{
  "crop_scale_min": 1,
  "vocab_size": 40,
  "embed_dim": 384,
  "text_encoder_width": 192,
  "text_encoder_norm": "layernorm",
  "text_encoder_norm_position": "pre",
  "text_encoder_head_dim": 64,
  "optimizer": "adamw",
  "beta1": 0.95,
  "beta2": 0.95,
  "eps": 1e-06,
  "epochs": 21.2
}
Rows from block 6 of the text encoder, named by matrix and row number. Rows with one number belong to one neuron. Each number is 500 + 50 x the weight over its row's rms, rounded and kept within 0 to 999. All counts start at 0. Numbers have three digits each. After the name is the row's rms in percent of the matrix's.
# fc1: MLP up (text_encoder.blocks.6.mlp.fc1.weight, 768x192), inputs 96-191
# fc2: MLP down (text_encoder.blocks.6.mlp.fc2.weight, 192x768, transposed), outputs 96-191
fc1.676 097:479450491501536605468498487524463469595452462523488463516565461559459455442458516485487557547522434448456549565414512550486482563549467504503446567412421430493498390478429557526489511456477517570407457444532559423485496412471543514510442457539449451566498517471484430574456496557511449495
fc2.676 055:493438445510491454435518465365463528458524556503459451569435496511521526494522519448458557407534611381508591545498619494513525602497506489536479526541546450454496492470490523503486530442482492533477600505581517486571556574504509412508499509440452442530551551589601523471459589563562527503
fc1.677 107:544534506453455537518504450496550443485505478455466479493535537492475503454477543462553542518515500449540603451544477491454538528530453437575504540450539549588562531420527498376494539559538578511507377388526458513431504517447580469477439545526419448515533544467483475491518499378447463556
fc2.677 177:486471475486463537491533310538461394459468432535442549558506512431441591516519560545469500564548450519546517440555548525492502492538546378504409552476447550483542511488491525479531514472638501497496488484517462475490490543455609429540542508647471535469501555476544508511543396412481416417
fc1.678 081:466470565549496540559497520558512498446577518471517412558470484555481494562552514507465462438530534477546434552469536474560444482576465524447478554407543486559472453488502475428480453443512473596495394441502517508418446434459429561485518469433463446443563593487456444533456410564507506477
fc2.678 048:509578456463431572620510583518554523504609565461487435438525493530580523443486508470524462470496636443493501404587552489569604524420522506466516449523503449531490501467515526453483515474517491555460479459446549499492517503511553511501494443399453480455507453444516481460557566544467501492
fc1.679 081:439581492510531600551498514506526468613424549459524505473508418491535467406566505505516489589491418528594449455587516448414535454545451429464465432436550603489502524492532439391480507468590533553512486430502571462520479522484422430568531460471512444489438467492487512530512418538475424391
fc2.679 033:458554408498551519474552565508566514510506455560497462483523525537568533547403539465498447506464537434448505470465502503607575519412549531562532556539503461489568576489523481492542410669503598499513511531532523489519467601554489523495467537486539493422496459515514578458500558460642484570
fc1.681 099:505467524494542590556585556565530562546446425453476470494545512562449447490508528448535502612532434461606513556389429478521528467510552513474480512433496524424575511439517521381413491482574442389431552369433572506498518542471552558396437542436480497515499569479486471534518411538426461457
fc2.681 132:394414589496474488555566488532530516473359408524500502478548631473501543528469541489485544446517409525519492593519531522462458446450579528588555522439480522475509406510544493506514597425581422462511507486518588413547503542509497472441534479432544541517553495385597472472504562565512494440
fc1.682 079:458437494546560481566535484508593532514569448386453460643568449442507451486540525527463523540560450483481548503395514431501442478512476516448515549523479509497537446414409419437475492443507451506519509583521449512530554427468517575511545465448439433459425610471547414468451476494522505576
fc2.682 076:487455492576446455391486511497485539524443467484506508518510541491466538419511464544512541600525436482482504593389453422505537552546550520435511473582484475556458501451487463404495480499392446441485466482424482537516482458474498551497472458484549580527507381455505574464496476425516574597
fc1.683 117:604577556479556559607539525521470402477548503411412476422399514412526529568485457547478521576561516526518431452511546444499463513581482510483453516458521518551551549421495463433528468503464408562520525508482429486412499449499505512466583422553423441496418501493394537592568351494511522498
fc2.683 209:511481528472466512519520496486444298463478484463484470430467485480468499531578502541485491492509500548520481497501495518467468518520501506536516508476493508538508466442520494510515484374485210526519493557510511465479516483510476469460528438521456497598519535495471453503492449540489564489
fc1.685 080:509543500524497529535432579573566524583541471471413424550533535520549575545529506551485430516568533464496488496520500559503468446566504511481444454501551434518470541486551495502562415426435516566426431514430545425408570418401552567438393439468438457432530477426428407515517554517394484585
fc2.685 022:448532408459362508526582508480463447474500451581503489485535515488433539432463562474551530360538508470492515487559463567541534505543513422520490487517520544466539567610558613457438532540493490465520554460430513421495450593501528458518521494396470484492481465441583480489443569503518572462
fc1.686 085:479472444553456614449550470532576512545521538439457450451586465585516535507576454444588540568491569482516581453424576450527500528413459417568499546529497410504455488471466566448468468457429454462464465485524579476462431462497488468412552502546487473447433462485415451496545499541437500533
fc2.686 065:617493463546424533468427566470537502587553498467509438489472565569587488514486521551602497538494545471523540522537524419538531531415493573515478457500554485462461482442527526509494453498529473466555535428499525541437584493465490476543517513460462519460489342530486517555537518522467457529
fc1.687 082:480557465494595505460530608516490524470472498528503462436446509530536487545567404406458530470466463443478544474408437462521532576530511469488555541549567445555469446488533507373424500444514476568495529499415500422532552496494469425500468528567437508470477532550498517490480396505479482434
fc2.687 020:488521472503397422446572364473490430441426481534434488573565497481452528474504513535443562560507478557457495507503436428504508458588481465420505443523539485577502598538560500478490625536493444411449522648413415485524481477505565506492501514470553539544490464458502479493494521481554598578
fc1.688 099:511550480619578486492463587560581532491469502464524473494460427487443505458488464539534500570444456562527450468454609556572474503530473484438515499530447506435513522395554463464553412592418448482565580563505470527471512447433521489443494410524491497463569593594466435473529457447449554433
fc2.688 140:447597438586480491497548493502521505526484581474476572512476419484445410545462459526545459543509431523573480502510509556565479480547424576400462394456504438472401408518500525494451545479493471505491642427499478621437509426512516520541531493475466565480507553501579490510486488493503563450
fc1.689 139:585402515495472570467466507527476534560467473469548522551470525565484552493439514542453532553512475498473523591363573422485520573576518446468441512464372434523469549465529531471536461490404473490520430448498459527484414503523425576456491444579454506485485445479501511611483488531465513565
fc2.689 155:512506380442499431511445471425486551454525605473517466575530418553501509513508518430513519480469585467468583464551580540543514616576493484443427444479476399511487572514522518555458579465477521590514556504506489543596577502421520492576505557530465509469541578537489526539508566558587553509
fc1.690 079:499484476584407534562428568562566504470569455490467502511523528491465409569457491500470560490568449455555537506434467423512406467564519464419440553531407393518549409504449573458450440495505503501482518499451422581497570489483441508478559526571457425503478522457362517590553482464510547436
fc2.690 023:576441500435504587478440482459482427498455482405473466411500454516488496585553467493448403520407506431513512487531526511506536635457472473533484495472462527456517462529530408496605482456524477613526577401640471524529591507517505403472479460474520485402584435470532429470491572534544524490
fc1.691 080:466492518529564542462528559470526470513532560408469485573523547550492589518503403469453576591554432473588560451424499502456503529435455513503521492434453415544448533471496537490500487480536542557479422513546543510402469406494452507517483517430541441431467457529454495582434396595441424435
fc2.691 024:463496432501516488524433459543526530491489414521365515463473544488502560572527544401539406437453495397436525516533578474546502488453555556552509510470514421509555468496530444500499530459535512394464560473581502530535500564566523523499499548474527423529579480517562455432556622504641524558
fc1.692 082:488552500566470529541436436466554481561538487495521554572502509454591469428462500496483472527547539542431488480408482438505570593557556563516504482479411567522503448430464491437553474567531430537559478460522555460401571546463521501503442491505565513457502522446549463572402428578403525562
fc2.692 019:541529449508515553398641499459436443502425516447490612555515513487543532568457468615500505474466491541445511551547555552436511534544436501491454480439519443468545500484467559494479455474496578547525567496521467579600579480461460566503543486495476533414562516539542505478548541503513631491
fc1.693 082:535530581580488502537493487537468586585456479442530442532484455444448520509470523529550512602544572523498457506451478490550546466543409420453444450423474570530572435518462572444419511471548471534526412568544545423458491539509447520504538596504436418534532494574495495532474482540539453570
fc2.693 062:609518452513449397406432487557518478476486470496511418443535619554527507518526503504456463487538454366524533496467534519552489431475547412500516515501533549518513534605508537518573486590525382421579508510584511629543455490510460489531490518439551448556495471534502586503410512491543521622
fc1.694 085:457447573552517609451440545586509470525472526445428524506523483516426491548565534532526503600526566437418500482509540420496503446494408480530471573508410498532534513475413455432409493512425556549459455419532553450503430425394535446489524490492512442555463494447467507458480420563417470495
fc2.694 026:501560462541502462455482543511484414497446410547508484487554510533477475557459484544562467522455459471480474467402497472579535479444565547552538557556465507506578558557517506539611450588448422502569546524552536523562460571501483600521501469446484535429516487524490593495420527442604541525
fc1.695 085:463417553476507613454436551472522421492488521404459564412493451463456514478522411547446573612540548517493505506550470390456413424491504475514531484416453495444543486454451545416469511539427447428452486420485466561494509496403504489471441460516512540454401573438533420486497463499558545519
fc2.695 048:553553492506543499512467492574478207506511508476526493390531477557544516551506499520563458548534545531497459464549595492531518563506525504537469512468498471540488516445535534560529432459470442503465459527506473513532538516493471519486559488509454472523505542545467491515521486468514543522
fc1.696 107:431526474570454582487495588439519478501490572435546515494538537482554493556470472527510450506527598504489460504452488381468536521438383435531550532441591514499524437469503477452495473433544462562516463488529439599508546524474528420498449496539472457423473476491408510509497482566391417491
fc2.696 169:537440504505495609463526559401551495578479510457493510492423541511574498547488504534505497541534519478530566546513524424486532566346506556541473485485532531400460505409521514504522466492528509534492555444496558503473671526494479453471502475495486470511508450515497448569571503460445442490
fc1.697 080:481459464587583638512580555449491477470494558422558528494467559465463508462472403442451529475495442438456474527468580452508438455567492510492416448520430576583513555470463467463489533474507406530494474505620418429544524413460431479527468447562417518542424491512459482524442523523557416525
fc2.697 023:431453473515466484536548555429515550520461506501438474472476509506408568552598460456566528482435589467440591386582376481511474495543503518535471490523602411442586516460463484510538529419524461428521585542441466455516575564465512566477484499434581497439545596570564373412548496498535580586
fc1.698 082:554508531520540535515463523521583522456479554432488397481605460458550585425516562531471509511553518414462451471502461407532560480537539425530469548456547436531465540490460561418450443457487523481520530518539547452411532433387423583458538510572414407469489491520406502541483464485453529435
fc2.698 026:475480412511603560551487489533582324533472487511456532424506537584482439543390454451494436524546525515523532515540604526535503534494493552477547510415566514478491484497445566484482386528498474448419481446555502585509449531557569548493515499527512481453506503544509476503506427446600523500
fc1.699 079:465548594469546458531420524543461467475469541479560508412487445444535474457455430488479565606477540401494534569522510545560542436443564421561525472454433496498416486485515448396435468423548464484523501458472558483418470493474473464421413491520482435514460604550525408483454468468527433491
fc2.699 022:565504463511491537534442446441537406504498500467566446442432464556556437581507548520567485433488558463532528519558647456498490486534475558514518523448577454543474482400528519415497460473447547569487506483574486500563461607519429542503594512494505472446471454537510449413495422544517563476
fc1.700 089:451517466476475626469522484493512565566481512503537488576470452544509601443570557496496449593556486460539456505504540533432462471434476513516480483418415494521509414406459549491437421444531497462417375526552534495433540561474484459565464477526441440480551544529462415502542473541459495509
fc2.700 087:609488471525410529456433544439513473557529497446535434471415582528591491534517531578564484548511567459513525551507520409531520520357474553540481455454527500453474443455540511501520474489548469488568529420512480504422560478546485458537516494480502464437488369544523477518540533485493466510
fc1.701 077:537442507538429555499501617574554555506496569464426478453473536580428457530585511460481514521488466591506553469504498544533486513446421449391510518485542471491513461504441456487486495463552545529409494486525530506451539545450486457462460547571451477489466543559511538576400479425456464424
fc2.701 026:538585507554552442555580524548468532485459458521506476478468545555507446508522500467486481494468568461440562447526579497497589442476524552481531546466512467472554482475541515495593462514570595526501555527553447463569563571514553471552496495418455449355551497579486476474527564454608451494
fc1.702 076:563514580502476535525493577467590534540470492545533478506567535518551544416480414491494590502543593538447546496389532406588401571483533442538522503545438444576416385381517550481485515526500482510540468482556548548472439483543411450545512474518514450560522520492418486495479454485447461563
fc2.702 021:559552453505453480494544518568475475433473478574562540498524521463499539601479480457482539494480502435418517463513455557544547522542536514531503557473491456535487505545493458515552463497517541542541568547567488505621484547515479540550490596513498506439499452471583509486503559421673532537
fc1.703 084:480416518509568518474504540411512545600514562428538516494543457470533431528450428482529544441554413542496473524529438443550511458519543509507554520466534504593460459466546439503424483455547519431440427456552453470546532435402527448406479522519518527519421439492442409550444400566545460571
fc2.703 023:540536444567537498482377541548495492449456506518529474448502557541518498594392511484494450449500552482462589495591584570584499481496500438501513487489490537463525514617456459462569394551528584543472569429496533488536483580537523509546550531501526486384566497493514512516509597556631446484
fc1.704 079:563479508555416564461460567627546543537536478428485502447464514517522473431445480494418464511506487461533502531505519452442436508430573509442402533543575573477564423423461513506494446491489545534430405457422497518441413470387577583438432528520538554526558564506407440513571404536460521529
fc2.704 038:424442542507506568452598406507434385417431394527501527516487504495496526536543472516422477513545429518574536591543488526462431442496506509561443595458539580452484533570502514583523477505507456518532575526559510470490526552567544380459414490479485444582529494463598414502482448523514486442
fc1.705 099:518532526531452620526504573467577466582514491458512412544442493537544426486559409556432484529613462526583556492485526464473524537527424512503449443387559524573518517460526462527462463469541475523471451422479477522511587526467570456538537479504511435596438435531528449530494480471415473453
fc2.705 091:452526535471536510544514455598520525461545475511508526565537540491582539509499521424503470513564513473528499515636563474568554461494538475466496583484543486505509435569535423529515506475627589497455440444586543484539418535524520554567467612486516473487433477415566519526497550456499475485
fc1.706 080:570514558483564622467436413640538518560546467466522548458516539572419494527526505524515475568601576461537579546393557462437395455550545549469411528465498456477458450404519488474529560540488448543500492429524422445505431548388576532516449458501437447513503443512438503580484531466483511513
fc2.706 024:496511485513467416494482487472415475398478386541485559480486512527473495520559519531508498437492436452499488508586450465571558488552601569492458554490552542508523589591549436526503469524499460534468560539586468418582447602536462533547458562537532441388530489457515508414484523445612558481
fc1.707 092:556425506493574459528502558478601517503494561430485494458518514568496519493547448384574583490516411457454450556525422426459464520533417467464480519458407510571433396449512503433523558506552441536443432510438474560469520444425524554525435407510447461462460554496397487503529438485392558479
fc2.707 132:564509529475528481497531561554476554488521505471523622484537461487557499513451441435543519498427522471484440522527455532364449543563441508499499399515455468515475486485495463573469492448586521475504386454467535495537454489469637461594540491497505521435568501547460480519538573458478408466
fc1.708 081:460502566550552474429496511454543563567448513526467396458451556437513516502417490514418517519444559511558424474419565469496549406579565419415477413434464477480566409454492500504437463518472401468505490476487480519468460504492514452378462463525561437524465465496540481491529462497482419407
fc2.708 030:484604431564527406508480544549495429462478446533541483418529475529473486513449499425564515454435499459415483519541474493468523449528532528557514497497473453504545611509503502520447520627559503407466521538483497515523427621514543539595480546409527506432509516516563508414539535431552512454
fc1.709 082:486451406442467599479583574494459575488508588437546545460511443571449410558581466440506441461512540546448507573447423524501521414536555543490530409453416467450446439407467501443534520566526496428563542462530495415497417557527410453515410447465508452565526477450436486551528445563429489504
fc2.709 021:503550522496510455506393473559521446455476530563430569531463510492458513483393462510425569534473473544506570569584617554575440580540504468553495541497508579495526546476568446450476491490578390451502564416558513490530557533514527465503516574528575468554568507516508525474551473445548466444
fc1.710 105:564523546513571497489482564498547523599519455493481517457464559442465477405570504440544595537506552497544506540464498457451512459460442447451479580475452467564491511459427507419477488439492582510405497457492442564476444412521570505526493519549498394529464493564462445627486508554450413422
fc2.710 091:528501462501379402478409503375414454511537573535513490487496543503542524470517609480557544514459593493454492512516547438535561548531473534528457431430497401528465479431583429579478571414498471476512507473515503477545526478470439530536559518413529468475539415541629561497519585534599552501
fc1.711 079:549562585610446466448540565613520494542455462563422575501465463499523487444498513526460505523480451490425449457430422440558459432530552454470556407525456552456492471421534550436429538481499486540401451408495529428418491534407455433523499517472480419520508514533388492548520434529458484419
fc2.711 027:519404477391543449470458462456472468443461489452435511510525475523498556621525500439471453421444507427453521558512529553481505659486483537521608492517474525490507481592590396501482571492545404493487523464565534499553519440660538452493510526496567448494538437455594475474510572510580542571
fc1.712 080:518408464564486563430487411456553482540524565516448504449602526486540573552552469466566478555542446433590481464512514562549433458479549491538517481478418528457405435492463438462523447460442452499474453589417524515376446524400575433558514470459540431570537525549428500586542505479543429470
fc2.712 029:617506509509425565529474521529460488496567495465514437444416478484538490447477536540546549515576563470592570513596589466548533525462472469483477444476560504532425510480523586424561509508505474437500591459489545501524630549419530398504555535462449523488425400555589523504504489504492522435
fc1.713 091:563459523499498624590537524608474528497506554526552539514406573579514547535566439511479502533575525513443422468445529503500453476480465444533471483467434483585569436442537509458538478506493419569530439558439417551490495412419517501549531467521428500588463558508436534596493401484528451494
fc2.713 176:512485533466462512518530504480439292459472486465490477433465482477474491536577508551481490495514505548522473490505489515469468522525505510531514504479489516538514460450518499514504484373492221532517494552516504468480514478516467471461520437528455503594516531492480449512490461541492571489
fc1.714 075:515522516542502648449521463501466549499456416538457455534493564491534504425469365513545542487543503537582518486447507494478474527490470460532511448394388590567489519419422450496508497449425413489420541443509487525495455433523463509520569440576547462423587575542471404541484397434488406554
fc2.714 030:546554513541473511476577477553519473446493433558522461461505519480502572520486602552487437511424522451501471512546501478553578486481572505441500450502494510543553511539513481415489426589491521450472493506500540453554491549533534519552478487476510497467406402423529543518474518532546563575
fc1.715 082:486537412450527496505505564453469494576472494429527439524566517479526493400568455431508492479502446506550524445490506400547403486572523518454499500493555430573463421425439574385560528427486564471443429489522545490397557569535425422527489535577422380467421462464420444553502525534418432455
fc2.715 024:380436533534419528582515451525513538527546463497418530467491505441498514501571503457538527473434575585509532479563455487407481470559570437459515563467542492470551514460570537459511512511401469486510452542585427456487459558484534492585533507482477566519443529506495393449606518538498509539
fc1.716 100:516481564525508531524414593474535501595600548453438439541485437527530586527456411558460472578484478515541513506508538473577563577572468463437501440426565558606411428466451433472537411397493452567418399525507545456476499582410509465433516453436500430501422451520523567582547504568560442490
fc2.716 082:401585413481514501498469456422476451486538526504441493521593538581536528570512592478508457563545520496500491485575586503610505481536517517473415512437533396506527539533560461600529571506526492546513575479537499510549452561479423607533528629462516509489440524477589604544474529445647531484
fc1.718 077:481492532470504477418479476425550507457524500410504432483435577538540497497532493464557587552412462477544560516420460564512459492455419555540513499465415461517510456534471564427551461477491537564434441428576576520504476472381530557369507557494451465509483567555436484484433540535536534393
fc2.718 020:573620492528535546492519484649428544461482474579493500566477539457496514475487457493501522494561421468444545517626417457519577474486482497404506535500485493432512551547496441550495528459477477469456599541510447424540527503488522478555426510511570483442554476525531481497559562519531546486
fc1.719 167:461486512447459471495484534477521523502510575512623555527513484496499473454588535518510578612481507551584528436515374445402488433585471506536476477457476551598503549433501551489487526530479539532442423500487427475519534464447496514528522564513463522434535633499460484502518460456444490477
fc2.719 212:532492459527591431422450422393507580573485565482463470600533583551481501553483526519470459497531506426453586532480534538554492550508473412480487504521548527375535476451446483455462438566610575500541524389579458542415502502561547493545500546538541527438491427501495562556447550512574463508
fc1.720 081:597540486469459520530512485500510454473514543482483534501444570563540557496448378494433492550431511538492505501525531560399551444535463464408548438541540480497438503506562433468493578515458476462513493463531528426464468509525573429397474453545514411577467493578391403548500525445409415446
fc2.720 026:494551502480514473538481436483538458431459482554545491508468523504423495627584563559547472522406492487451556468479443458458617421480526509509456527469425502520500559489544519505498502558506571573529498539562420470545545510428398588607439515502553542483580550506511497466476501471646488520
fc1.721 083:456457510473475467478512515588460557465492476496485438450449437448537545497517457458526567636452509558490514463398454522571522555450516418534552541476428473563410421465469453469488473515428436467402408470447422473442512528480589458452482562556489490550462484475526425573393496516458530573
fc2.721 048:522463494561460493436484508455476542477430464526526521514548529484442512464479487564488515603532472522506503602357454439515515561542554549437487483556467511579476506441508510430492472473421461491543476452442499506555516453430489557504515474498568558513501453447529569410442495482554554587
fc1.722 079:505612591545487589521469572503474595620494546418428429567529511528547549410496475472568461512561468481505541496493535524558404465441562546506403484474461566578463485469400454501456478477423468581463449530529438473525434537522460514424477469616527445495530454456390422480562517532459494526
fc2.722 021:504465416457356579590526458390470482449455475463500498545469498485500506557521601487512575498499552522552619441487474558508518463579425465648461490454475504461510538454529498464467481529580482465468546440519436422486529512491517484625546521541516493567495564525540550500416543523527491505
fc1.723 145:585421516526517543406432524463483489559468478497481512579530518489507579537435535535482546536589489467523575594426509411535502578559538468499498524507403503584451549452477466440562492460386513508542440513525448546550416475509457514535546486515488532499453423507481541629465512470521489556
fc2.723 172:503512402447516451521467474405481556473540596476492475543524398540490485501521518438520487479439605485477574459564585531522503638578485489428420459484459383522503557508511538550464572477475564599508546502527498542570570518439516504580488563557454516448533567539481531540526556537579531505
fc1.724 083:459520569521608468465543564501470560510490523502456559562430575479392561515510512415460550486563445430507490473455440510522475481480534552427490538417542570527467513494436479403483573449419525434498524533563482493483423553515527540434470522482471538511502606575507443513507487569477560440
fc2.724 044:459473468552463521404536511539502505468429467476486512526538565476472556436541484510476520614493424518492531547425469442533509528548556510488511473524493467533455512461483478370496453539407464441493503480445509523502475452413497551484512493483572571522481443458523563487477493410502606586
fc1.725 084:560563560582537501517399474505528470466511509540520413497428513522549545490428506558525582522574569439572408521428576512450502536581496532445504511488557579444518395517448509419461510557442487502410435408450550448552585436498501513521542475585510399502526490502411443526502487422542496438
fc2.725 031:513520425483511477545496485546539529493455511422488443481462474531473481495539486463547537420398578541415550408578553511487528462543586470467578480500491485521542600550548533458564511516470526526448508573454442564557480541459570613495502573500540517432480627548407501535576393485581475502
fc1.726 104:578548462463603604544451559554558581570571484476415518457537519496530531495526421568502548494572517499470532550604480454518507452519412537482531447502477487522435479438532522517438469522538464534446466463445424442387517621426454577508517592488449526513413447464507524469441474440443556442
fc2.726 173:488499599492530576518513523475511473484447381561454542412513534489457473496417543507414489466450492471427467615489518501498457475512498504506568528523518549496529478427531430462518532482526518523485486472480515398480373555527480589503521475448578548487481428466475518474452481487440457497
fc1.727 082:518494468466422551484462473526522518605582464476525544509510588494391420552546547485468480624578424440501558572418557430476496491559453410390423440540452488496507499428444582513550523501465431426534430447514520591511514456534548421427533537558465485467407486477460465510512520578478450497
fc2.727 029:538550472562485513525507537504505600467506507534463452507513561538491512525518504344486523431420572430465539490542479494561513527465520536545552585506476486494496518499464498457559481625481605472477548491562454490578503535568437503533451561467494408458490498570515446389456578486644421507
fc1.728 087:463506605524535534506436556505523568543497463381500542491558437480527548463458511578434565607448509435505502472438557466559511457472483396402553478443525454552471478393397495481464472442441492488425473478512447529429495507481439412523434482524467418478435515484444481465513504485527397435
fc2.728 030:493489485567428493483446492512623481589545476530539492470568523550662484546555528453530506563432508441444438539507395470519554487486500581494501457530562477473438488442585535509448448556466586517498523383495479518489502571478459582575514529449513469477507378530494489539515619476536491577
fc1.729 081:476453506573538490444449426483555466535574560514478458538535432461531564417531518449510580576493521495451427466512491532562409430506561513405540514487465548446561479435446410485530489522478531564532501397546513487376544522500568493452509436560559407450439504590408496474513418505438479485
fc2.729 079:509597424509505517461478432527563467528519519508459531464440514568457372526517482480476465556457516494516499457520522465542470506481494544533517499286529451462489431445583510507518439557557533571407510442563491564554537496528463520515522505504448440542418503675542527440490490458513528532
fc1.730 081:456434561469564507498457480557481418586533485501524508461496560466540558432456487511437549536468505476512518538452456468448569451472508545480429437480445570484424479525587495549529545506497569512540429434549521471474442517489549528386441552486398455487462570518455479461449415584430479571
fc2.730 034:576514403545440463408381500515510546486484412527503435478581539504503558491510508484495493477509500343473578514454496564556520524525551465519506483578478510477533531562530488503500491559487424476599512531596549594523513537476516475521470552405504495503524441525494589477444542474576465554
fc1.731 084:536422462569462467591457583593459465502511481422484478544556579454509505417527462540546551478508488459565484579466613510540504447574439511408483581417575504554513474455446537461559538470475534566451501494525445548405461502525505455536557502488489412518409504562488447588394447415497475497
fc2.731 049:604519553477486567599535469474482446498456485440517444396507487463473497565596640535485416529460534523541458496571516465532490587463477479488444500477469510613518403476562480512524533428531469502543427466612437493495549414585480532524521543580470512504451451515506466572516509559503512486
fc1.732 083:430426532589542559530485569511560585576548501507570473465426497572466588438459515566488493578424425529454463449463521468560463461573555478510425550453501475466470523423523450472559551429459454539515429539482500456508464435533523494538578441523553387550501554423368544532533426479421482418
fc2.732 029:542463376477447461525555413460546524534519515504453518526461528532493474487550587468499442429621622479524553468566623460567494518538474497516470453490524484477456521580560581473538398470574515431462562418534497541491541582594521569584518557487435437531468437519575547500488530531622542471
fc1.733 087:450538586449588536453525484541598564554505544456541554597587435392478522472523482486438541501494460490513536503436528535524512529453395373481570497439514525582423498457461462510458486569468448559437449422494474543496565540516445490451496416504522426520447567494405529546432423573460523523
fc2.733 042:419546458455514506592414476556488511514473495519454592492557502492473509485436529474544533565511534450442486490478494552627590453560446451477499448638572555556460508578499473459493561558530496442501491444452549538492419556501483566512573537476538563469512413411533541492420551469590525541
fc1.734 083:485463486449439584564529423480449502460421468465496444440501492501525507493463421427449537461511482532456469597412508443570565481487420500419475503531547432601526497405440476398479462571449404431428407475500544536477515506543565488483549558519431441503431614576535453441501449576456478444
fc2.734 026:522569458527529487536517474574493521498544531491490499506489529509546461521503477524495452550539470478464549483581400511574465478543460500530490534405539508552538506475490465477525382632491560490558567449474472425500454473570537472572477539519570481387479466558497518469465499427628489527
fc1.735 081:498472597602460627535551580560514458501467591494413533548478516550545455463438497420496544523483550429449540478446483522499563518522482453382507541414568571551472402428438511400437428542468554546471520505535464445520453458539569524432465554547460429424477492487401440502472470611472421447
fc2.735 101:524551519565544528561490512650573629525489521491515482524467519529513498497468457437494475501510470474460530491541476510568509520488462489491536504490521482488509432530430501460568430647493715428516507465505457481498435500506536475534478531499522474401445508542505489491469518492639420513
fc1.737 094:499419512571600584508540569474487467587506430440529508480573496561565521432444464532464528432461523471542543549561479552433565418546575403518494463497474554499518530430428570485568542469541482585500528425569498487464491523441486448482516511571519446508508511531443398503559373540537553427
fc2.737 090:524380470464414498518556459478469484491518511465480497518483504418418485496516499512456506449574555491497647372464516566498520517522451507524559435561462511464564410450559452381454391509503461480542522479506495558482552583473519454526480446480522594459475504528484557523542555534482560489
fc1.739 083:532519496523549490515459536471506468529542440417545537503610567443535457486450459543416523440530557535451446427517578424551464518480511488538426476545491541451519434434467486521560491500552524490494491468476482538452529455498569580494464456502457402547548613549461489485520408498486567562
fc2.739 032:522503422500480471535545509498494439483510422484492487479414518530565478484465501478499485484501540456541615440606520494483494565510565547533541472414481433458532567434563536546538448640551591572538589504549553473538512589521461490567515506505482513411463475510549517480561499412548474492
fc1.740 097:588432554499457571516463617454540499525497486503542423526541523573458491489459470513436504463599495509509426604448514409477504536559544476453459487481553533626485466400429566518535467457426510493445478419506450478430535478436583459506529534547466547481469515490424460554478359492441530492
fc2.740 069:459530467425513538532475467502517488483539569458495471523504405504529476553564548456489489516471558516499558483592649516503504557550499459484479476410443450476483556577514543606487572389507568599466541468556504516574617499461493508501497600505427438501512592516494525588508491497510499457
fc1.741 117:489413533490516514560436562496469503602498511413502451527570474428495554394518465484461499536521538474546385515518553467532502566428435390530509521498529548501519463382442472423443577450534544439493431438525553566412444462574569559540467439429487466472484512534470519634502479601474505447
fc2.741 107:573504434435445476431447515423389437530513541515419460426564496529493530508481512508465447554466533429436462442450532577522475564558464516547481511497453491535507521479525511533517511452515442588544494487453467520465490521539473525545611428447478540537629490498543498404396504461480519553
fc1.742 119:576577503474493510494432508531483464582488509403563460477517606472558507500523493402496535588452451421494469446423424433456530420511440453534520518450486547572570565474489531509553517418472508446523484447512473543401489456487420586531458621518455464438497519453472485497415384553481391474
fc2.742 187:598503492520495418417395480562545526512497485490514342428540595525518481558549511474467491489513471343541512474429502517488502455491508433487556490518505551513523486568533496555488494542524384404574461525604512637529472488531439499527460531437538414584506468533504577496405514540523484617
fc1.743 085:489558543584573486605547530460587443441556443528572492515447504554486454520520441542549567550467507444527464483510443551554557460490448557540500533444520459480567513382527492394553532457516468456425400444537558535520545463519583546411543438489487400540573501487497567541415441473429450431
fc2.743 031:547514489373408501490464465606457438408534529346555511471464462414585540587536529476533495506447488501512475466556538547538452518593471565396503436441472536566436517603574406483437512481432493504490531424530594516445429486509484470657515504474504577405559525385512423479498530507541603497
fc1.744 081:459540527568594558449435470566510479504435440421514438556497458543473456421515454490406481564471568553449554454476519451557465429536441461453465496505441479525427488451443514436456509490526473554538429403507512431498567531443430511532418394552517548459574498578522477500460414454523505457
fc2.744 022:482484454521556426550578567545548507557482531588420560494498499500513557476510529540589456551522454568478540539542424448531513589563562501456537410559469381493447506520587512479427430556508446441490506439395458542544552528531460550428515513424461522550472457489524519530616520560543674551
fc1.745 081:519465542528557611437435462471567523617464478517526466590496454454516462453433521488535525594578427548558461518401463510502481437490427453420489498533457522489555463558431433523430449530488448531446424521499523512457462447541436555389495413444485528547414480554435455441460480511465429466
fc2.745 036:533536442477466486456465475515455338423501500437477504393430509601477497545509547458483504502496605501519566451547645545557466506471476470564552473355592364488541485522552428472601491526529550546494500470555495453547445560488521507563587485448505440537452527579532489551557505523629474458
fc1.746 080:534502472470572513435474521505439519518451504402499485546405469543422417479536418410488546620505437455524460447470461424445466520462466543490515414428486597444566379496454498469485541516472556539454413555442472557459521536478441545445495528542522468559461602532526447591450478534537427489
fc2.746 026:535553451528501529539537536428494563502450425607499390522524529539549540614410552526524503446434490488414527443470546533477519405465481542513506547567456496440561580480552531505518498556488526560527607521587502467531527561499486547594478521478538554414494518511506455426473501557647409561
fc1.748 086:547531456481427548546496529526531492582581569516442433456488513520547541543446436404474578504552462461486544557532521534440520505569531466540475452504522493558535416528480551503567532570481410560426462515550524490427525500548471577436426428585537401568451490558466463572464449448424533409
fc2.748 022:438494427382416467494502502553560537454491424425354502469597407621419548561607503488524515523468464476482504471534351512494481476636482543472536438493572555467482522482544570525488599555484457496516523524497492532585481560499533546550531523512568613450528509456487431417580488529590470495
fc1.749 116:441460521580528536539555506422422533562544425507445468444476539432522490441454424460456490532479571505440532502564498548502461516565493516552467495467561485517526463361485438485462541393416578544436515473490507556491560559467541560516440394502439429491401440496462514473401499458467454527
fc2.749 187:383459501510362455515490452450485495501523501566509476479452539473457488437510535384590606514408541561497493509522436470411448465573495524495482439473518450533491545468515570483414595477376519470458467534387492499513477544375477538528574449471412557570447497419478460478527532504508563531